{"dataset": "simulated modem signals in the audio band", "train_examples": 78125, "win_length": 400, "loss": "mse", "encoder_norm": "rmsnorm", "encoder_norm_position": "pre", "encoder_head_dim": 16, "adamw_weight_decay_other_params": 0.01}
Rows from block 4 of the encoder of a small masked spectrogram model, named by matrix and row number. Rows with one number belong to one neuron. Each number is 50 + 12 x the weight over its row's rms, rounded and kept within 0 to 99. All counts start at 0. After the name is the row's rms in percent of the matrix's.
Before each neuron's rows are labels from the 100 clips, of 14848, where the neuron reaches its highest value: "responds to" is what is common among them; "peak in band" is the frequency band that holds the peak. Only what is clearly more common there than usual is listed. The data: simulated modem signals in the audio band. In brackets: how many of the 100.
# fc1: MLP up (encoder.blocks.4.mlp.fc1.weight, 512x128), inputs 0-63
# fc2: MLP down (encoder.blocks.4.mlp.fc2.weight, 128x512, transposed), outputs 0-63

responds to: carrier: 3.5 to 4.5 kHz (57); symbol rate: 50 baud (40); frequency hopping (37); 8-FSK (31)
peak in band: 4000 to 8000 Hz (63)
fc1.152 074:54 43 50 33 46 66 67 68 60 57 24 63 46 34 47 56 37 38 56 58 45 41 64 58 59 67 45 61 62 56 29 47 51 27 41 54 56 93 54 56 55 55 42 37 44 37 45 53 47 47 41 44 38 44 59 52 41 47 59 71 41 45 55 42
fc2.152 091:56 48 37 47 40 76 37 39 51 40 68 34 50 63 62 25 43 60 29 57 68 53 33 63 34 42 69 51 40 58 69 57 39 49 38 31 37 49 35 44 51 46 46 44 55 61 49 68 48 64 66 40 66 50 52 52 64 32 64 55 44 40 47 59

responds to: burst (72); carrier: 1.5 to 2.5 kHz (59)
peak in band: 4000 to 8000 Hz (55)
fc1.110 076:56 34 33 28 54 37 58 51 38 45 54 58 43 59 54 64 45 32 42 37 65 51 41 49 47 64 34 40 46 66 43 52 49 32 52 44 49 68 62 28 53 48 39 38 77 41 52 56 48 44 37 95 61 51 58 60 45 53 42 67 54 46 45 40
fc2.110 080:53 64 37 38 54 47 59 43 43 60 41 54 41 30 34 48 50 59 50 46 25 68 55 64 57 51 39 44 54 59 26 64 75 42 34 85 53 40 32 57 35 59 57 45 50 53 65 47 49 51 69 34 38 56 54 42 54 21 45 58 46 61 34 49

responds to: fading (67); carrier: 1.5 to 2.5 kHz (55); frequency hopping (52)
peak in band: 2000 to 4000 Hz (51)
fc1.408 075:44 22 49 33 58 52 32 41 33 57 57 41 51 30 60 28 30 66 50 53 32 56 58 49 60 27 54 61 44 48 40 46 46 64 45 60 56 42 49 57 44 40 54 49 51 52 46 51 20 66 50 45 63 57 51 29 64 58 51 33 53 47 57 67
fc2.408 055:57 69 50 72 53 57 63 23 48 42 43 49 48 49 60 36 48 34 27 67 61 46 29 32 37 67 39 42 62 51 29 45 58 59 55 68 43 79 51 36 47 41 58 38 63 51 61 53 74 51 52 52 38 48 58 53 51 34 48 66 37 38 52 38

responds to: burst (100); carrier: 4.5 to 5.5 kHz (53)
peak in band: 2000 to 4000 Hz (62)
fc1.301 060:92 50 47 45 59 43 65 58 68 44 55 67 67 49 38 58 36 48 63 56 50 59 44 46 74 49 64 58 45 39 52 43 48 64 55 01 45 39 37 28 48 63 50 42 61 45 51 55 45 50 51 41 38 63 46 68 45 55 67 75 48 46 66 61
fc2.301 068:61 47 52 63 38 30 25 62 57 59 53 34 59 53 52 69 50 59 35 54 52 69 40 52 50 48 57 37 35 67 53 39 67 50 46 51 50 35 40 56 29 50 30 62 40 46 45 41 39 61 57 59 48 53 46 58 54 28 73 46 45 40 52 48

responds to: burst (90)
peak in band: 250 to 500 Hz (68)
fc1.1 036:29 52 49 51 38 24 34 50 62 47 42 67 39 33 66 69 61 73 58 36 50 71 40 59 75 57 47 40 41 47 45 51 69 49 30 33 24 49 37 46 46 59 45 50 67 50 46 49 44 48 83 51 42 41 27 65 43 64 50 51 49 39 46 43
fc2.1 049:48 54 36 60 53 48 69 44 43 52 55 36 46 53 74 61 58 35 07 51 56 51 57 45 46 57 45 46 41 54 34 50 54 55 40 43 53 65 42 55 46 46 44 60 63 48 45 26 35 61 31 77 38 19 21 55 73 50 41 66 53 63 58 52

responds to: fading (74)
peak in band: 250 to 500 Hz (88)
fc1.460 021:35 34 33 55 62 48 35 55 34 53 55 73 43 75 57 30 26 55 59 52 29 69 41 50 67 66 63 61 40 57 53 73 31 48 54 59 46 60 62 44 56 44 48 35 49 52 43 43 59 51 60 40 38 47 40 47 53 67 68 43 21 53 74 64
fc2.460 020:63 38 22 54 46 53 56 57 64 57 41 49 62 58 50 64 57 26 68 55 44 42 42 26 46 44 38 61 56 42 80 36 58 45 48 82 30 53 34 48 59 50 56 53 57 68 51 25 49 52 47 49 47 65 57 49 70 39 44 52 59 65 58 61

responds to: fading (63); 50 baud (38)
peak in band: 2000 to 4000 Hz (77)
fc1.94 081:56 31 50 41 70 39 55 53 52 45 51 72 28 52 57 38 33 55 60 68 64 11 39 43 28 41 55 24 77 61 37 52 49 60 60 50 41 39 57 45 48 58 51 59 55 44 56 58 62 43 66 29 45 41 48 40 23 36 33 32 63 51 43 41
fc2.94 085:48 44 52 43 41 60 56 44 32 44 32 56 47 34 42 54 25 68 36 41 31 61 66 54 67 36 68 53 48 41 38 56 54 50 60 47 58 66 65 50 47 58 46 51 51 53 55 39 51 73 30 61 46 58 62 48 51 52 69 44 33 53 51 51

responds to: fading (84); carrier: 3.5 to 4.5 kHz (59)
peak in band: 4000 to 8000 Hz (57)
fc1.106 078:31 23 43 50 52 30 56 47 44 54 65 51 41 49 55 39 32 61 61 40 59 53 51 50 59 47 63 58 33 44 39 41 30 48 50 88 46 55 45 43 54 56 49 53 47 57 51 69 44 40 37 64 45 39 60 32 39 57 67 63 33 58 66 50
fc2.106 074:50 55 26 50 49 55 63 44 68 42 53 59 51 34 73 53 37 46 51 58 37 64 29 64 46 31 43 66 53 41 68 63 47 51 41 62 51 44 50 62 51 30 43 30 52 53 58 53 49 44 73 25 50 54 52 51 59 34 46 36 45 40 22 65